A small contrastive audio-text model, trained from scratch.
Model: 8.16M parameters, log mel input, encoder widths [256, 512, 1024], text encoder norm rmsnorm.
Rows from block 4 of the audio encoder of a small contrastive audio-text model, named by matrix and row number. Rows with one number belong to one channel. Each number is 128 + 24 x the weight over its row's rms, rounded and kept within 0 to 255. All counts start at 0. Numbers have three digits each.
After each channel's rows are labels from the 100 clips, of 14976, where the channel reaches its highest value: "responds to" is what is common among them; "band" is the frequency band that holds the peak. Only what is clearly more common there than usual is listed. The data: simulated sounds of rotating machines with and without faults.
# convs1: 3x3 conv (encoder.blocks.4.convs.1.weight, 128x128x3x3, each kernel summed), inputs 43-85
# convs2: expand pointwise conv (encoder.blocks.4.convs.2.weight, 512x128x1x1, transposed), outputs 47-93

convs1.123:115133160164143101156115163142105111133131150146118109093107111057134091135157149164146156132141116123104126148156164131118136124
convs2.123:084156128148086175147128136136127163163145128096052191175098128088111105128128128128123095117128165112135128109128103115135128167116128128166
responds to: speed: slow; text has "room"; text has "reverberant"; compressor
band: 0 to 250 Hz; 500 to 1000 Hz

convs1.117:116088074141129085188160137122145146100180178109142143135169132162128115124123119112125143090148132101056148114159118106123101137
convs2.117:103143128091108152118132128088083128128103106140128128128126128146128128128098109128148112119157160106126111101128136128128132132092082124128
responds to: electric motor; clipping; text has "clipped"
band: 0 to 250 Hz

convs1.114:101127123145162088148133110108136177136145103114113123106122081081132141132105138118115120153095159137142149113138125119148149161
convs2.114:174132128114141128128133126120128157118151146151170128128128103115169128100120111128123111081128128138152160079086128103154128104128128135151
responds to: speeding up; compressor
band: 500 to 1000 Hz; 250 to 500 Hz

convs1.36:093138122098129182117148139181182103104171125130103129133130071138158157123126119126131117083162120102113098125118109172145111170
convs2.36:129128103128091145170097093129117110146168137113100128128121148109142174056128153128125125128116128128142141114147097128184146155163100128134
responds to: gearbox; imbalance
band: 500 to 1000 Hz; 250 to 500 Hz

convs1.9:127143086155137131104110143077143153107135159074093123150111107136118117117155074144150109128146134095134125147112118113126107102
convs2.9:128128154186111153153109108197128176128162128124128128117157153130131088128128145128088128187128095128128128159184128128128149174104153128135
responds to: speeding up; electric motor
band: 500 to 1000 Hz; 250 to 500 Hz

convs1.105:090132070130119124120117123121147116124173149107095124174149137113116131142117129139127100093132115131101105137129120120101137120
convs2.105:099112150128128128128128122123130101128134129128107128128128123152128130093142163185143128153128177128130128124157120128123111155151128160128
responds to: gearbox; electric motor
band: 500 to 1000 Hz

convs1.80:146098073134148161131161109137136134158117151146108119121144111125133194146123105098137095113084131181131093124115151120108195133
convs2.80:133128128141128081170108118128092174128128128128128081128128128114128128146170128089125128089097180128128102169128095084169128138167177128115
responds to: compressor; speed: slow
band: 500 to 1000 Hz; 250 to 500 Hz

convs1.46:089161143161133140160102143139119131099137143079108138123117123164081143129151127131083105138123161099114123108077141136085136123
convs2.46:149128128083107128101128128154177128125128152093128128128182103161164103125099128186122128108081122148103161189131132162144128063099112132128
responds to: clipping; text has "clipped"; piston engine
band: 0 to 250 Hz

convs1.81:133100160168133114090099173129132089145182138128153174118129172114133149093144097158121144179128099102116111141112149108143143099
convs2.81:184150128129137128171160154116152128112166081121128121128149128128159101128105066128128141151128101072128172123152128124120102128107128137126
responds to: compressor; bearing knock
band: 500 to 1000 Hz

convs1.86:155122124131121124112169149161161134127127155163111086136066141130169116134178121108124141145128115146111144125117117152103165156
convs2.86:128128147128167161097103128106128128132154128077101128128118128089129117124138128128178109131149128128128157153137143151121141102128128110170
responds to: thin (high-pass); gearbox
band: 0 to 250 Hz

convs1.51:126151112108130101141171096152103162108123121120145124147072097156128128112156062131083121126115133092133107138176157087120132147
convs2.51:157128105128182128128181146128136134128129137094056143128135128136148105059173156128081128072168128128092154145098128128128128120151121128141
responds to: speeding up; gearbox
band: 0 to 250 Hz; 500 to 1000 Hz

convs1.52:129165106124161144135137096134101120167105152162101117138130145142109147156169148084108134106162118134125126120144121124141121138
convs2.52:129154072183164128089128155128169106133135128146128099143136135127153128128079090099147121162071128089128155157127144153177090128153128167128
responds to: speeding up; compressor
band: 500 to 1000 Hz; 250 to 500 Hz

convs1.109:131162119097107140148139109158068149138147117158144147142119118139119115125151090168123125077153133111174121120109152165081166158
convs2.109:134128095150128128108128145103169128148151128128128085093128147145128111128128095128150128134128121160128128128142092118128095128145121143164
responds to: gearbox; speed flutter
band: 250 to 500 Hz; 500 to 1000 Hz

convs1.38:167162145147124125132113129159123093110107126127137111160168127166172105150134146136176136049145111134142109095134082164146090142
convs2.38:108150147144105128157098059114155105175128148128115144114142171147099123157117121128121093187132128088121151128128173128101146149145128085206
responds to: slowing down; gearbox
band: 500 to 1000 Hz; 250 to 500 Hz

convs1.54:124189133122090115125161131170155132135106131119124118131158121120141109114111112155053137129175100133118117148167140132098144075
convs2.54:128115142111128125115128167141117154134122128128101128128128128128119128098122128109163098128148128130071162109110128152156128106117113128103
responds to: electric motor; clipping; text has "clipped"
band: 0 to 250 Hz

convs1.61:116154121120125127114098139166148137143120100145128137157147139146111136102175100131122112152122096107120147105111095121054153119
convs2.61:177107164171128128134181144128130098128128098079174101140128128128128113128128077128113144106128139128122156127128116166128165081153128155125
responds to: reverberation; text has "room"; text has "reverberant"; squeal
band: 500 to 1000 Hz

convs1.16:069173196116154155111104139116149134137141143173120142115159126109149065066128115127132130178139136112128127181107108145125123112
convs2.16:128231109121128195128159136128137128094170128165141128148147128077128127154128128153099128128153101074117106128141128128128128162122128128128
responds to: clipping; text has "clipped"
band: 500 to 1000 Hz

convs1.101:146114135112115177122129146143102136155129101112159139101148081112155127163152114124162104118150162131106120106148160131121141118
convs2.101:128128128128128128128128128125150115112097128128102141107137149118140118128100105096128136128128141124129150124102131111122123101094099105121
responds to: piston engine; clipping; text has "clipped"
band: 0 to 250 Hz

convs1.111:090113131172135185077129147148128143094153136111148129137093131107139093140114133191156131110125146099098164143118147119132115110
convs2.111:113148124118128159119119162093082137098084152100113130152128128108128138124128050152157128105115128155106128148104128128111159137111093123128
responds to: clipping; text has "clipped"
band: 500 to 1000 Hz; 250 to 500 Hz

convs1.68:073108158136181086133097148119111132127116107112146127113108114135154118147129115150141125108163119126104113161102142119117119113
convs2.68:185133128128128119128064137140116138176128128141094128128146104128093141128128111128115128095117098113121128121140168128140157128165128091111
responds to: piston engine; bearing knock
band: 0 to 250 Hz

convs1.73:133115110062134148123148144119111150146126158121152125108125153134111106121184126130149119123148132090093117171097137142156101103
convs2.73:128102135132128147097089103128162112129128142128171118128101142128128128154050112128089167128118096168148127116128100128101128128131112076128
responds to: state: faulty; rattle; speed flutter; gearbox
band: 500 to 1000 Hz

convs1.58:102123124095130126152078079139120126141143105112100135133170138126125163106162155088151121128129097120107096094154097103134130149
convs2.58:128138128167075103202128128129160151128175128153155143104128141085128142128113128107128128120155147158140078108113128128128116128149128140128
responds to: compressor; electric motor
band: 500 to 1000 Hz

convs1.119:118116155150109178119106108120128151119107125167134113111138155115183101193141079162176147130135166146122121160095147131131144077
convs2.119:098179128089144110113129128149083128128122115111127110128078137122128128128128128127128128164128136085128128112122128150119128133128128114126
responds to: clipping; text has "clipped"; piston engine
band: 0 to 250 Hz; 250 to 500 Hz

convs1.120:094105134168157183158166155120155117093138155116129115159074084130134121156121159192135148154113115165125098151157153124149086101
convs2.120:179100102128128142086117128128108103129175129088128143063142108158111074113119155106158081128155128128081110128171105121128138113117086139128
responds to: clipping; text has "clipped"; electric motor
band: 0 to 250 Hz

convs1.88:095103187130144156146096127136105105105108155092125140141156129086081093113161121145118129112097115162138126091141147186125127116
convs2.88:143128110169128109172124128108095154117157118127100145117192128140127128157128139115109120128124168170144128143128128159136134128121095121132
responds to: rattle; compressor
band: 500 to 1000 Hz

convs1.41:125129148185198127141116134099123100100117127130141134089087108171115124114097180106126158158201122091134146098107126145112147109
convs2.41:128157171136159128145128128128128201113095094136128164172136116126133117128142128128113114142123128109095128105128115146128127092128079127128
responds to: reverberation; text has "room"; text has "reverberant"; speeding up
band: 500 to 1000 Hz

convs1.40:111140129120117094151161106121105134120109101111122115130122176132087096093101153114115175103139100124131121116155110168143140142
convs2.40:136145131081106138149128104128095148088074128128149128128128144128082128151077092128128158128164128128127105181082128124128137091133123120128
responds to: state: faulty; slowing down; rattle; gearbox
band: 500 to 1000 Hz; 1000 to 2000 Hz

convs1.96:141132142148106104144114144079063157135151123127120123137157155107124162092159146152119125087139122123126097148055125130097139107
convs2.96:126155145128105138128199128128126128108128111156098176115153081158128128148114080139171129099150077130119165141144114178144154111103139089167
responds to: speeding up; compressor
band: 500 to 1000 Hz

convs1.29:143084109116131104122077121090110158122154163125128105118103125152133113112143105142109081084094126149081138111145115115091187140
convs2.29:090115128128189128126129128128128132142142128106144116134128098152155132123147102091134128094128147178166161146093164128083137144148109097128
responds to: speeding up; compressor
band: 0 to 250 Hz

convs1.20:098107142172178161124129149094163103165175136110144127130127133168113143118127111128139164187107126132136120126143123171163112178
convs2.20:102151128128170128120121143114111098128104128105161115128095129166109128113087081065097108091128145089128128204134106109128128090114114184128
responds to: speeding up; compressor
band: 0 to 250 Hz; 250 to 500 Hz

convs1.59:117121143108136144152179154090103131109146139111118107141108147166125108133136110137143085109132139128163121082133125123156106176
convs2.59:128085092128137128123158074147104119150128104157102128152128123128132128100128122128125086145114128106129173128128128148154155078160104117166
responds to: electric motor; clipping; text has "clipped"
band: 0 to 250 Hz

convs1.66:094148174111113118139137095108132148074113150128124145151118143114091154128123141132159112118131112177083131129157127099081130077
convs2.66:087155156173128119128108118094172177143104128105105122128128115128159168128128121143128128112128131128122150081075138140182136171128128124077
responds to: electric motor; clipping; text has "clipped"
band: 0 to 250 Hz

convs1.24:120111133111180112104110143140087095144149145125112108168121131116143090111134134133166114155135152139112110095082110145152120128
convs2.24:128150128140128128108123140128140183128128070128064128138128095128177105130128103164104128128100134110085124098128116128146089147124128128105
responds to: compressor; slowing down
band: 500 to 1000 Hz

convs1.85:106149124124098130143092123143106124098111107156099131125113124114125106108109086119108094124172103138186080103107144091154118162
convs2.85:187161128105094128086128128139119128128128097122173144128128128145142155128155109128097128088128161128150124165126128168075128106113128153161
responds to: reverberation; text has "room"; text has "reverberant"
band: 0 to 250 Hz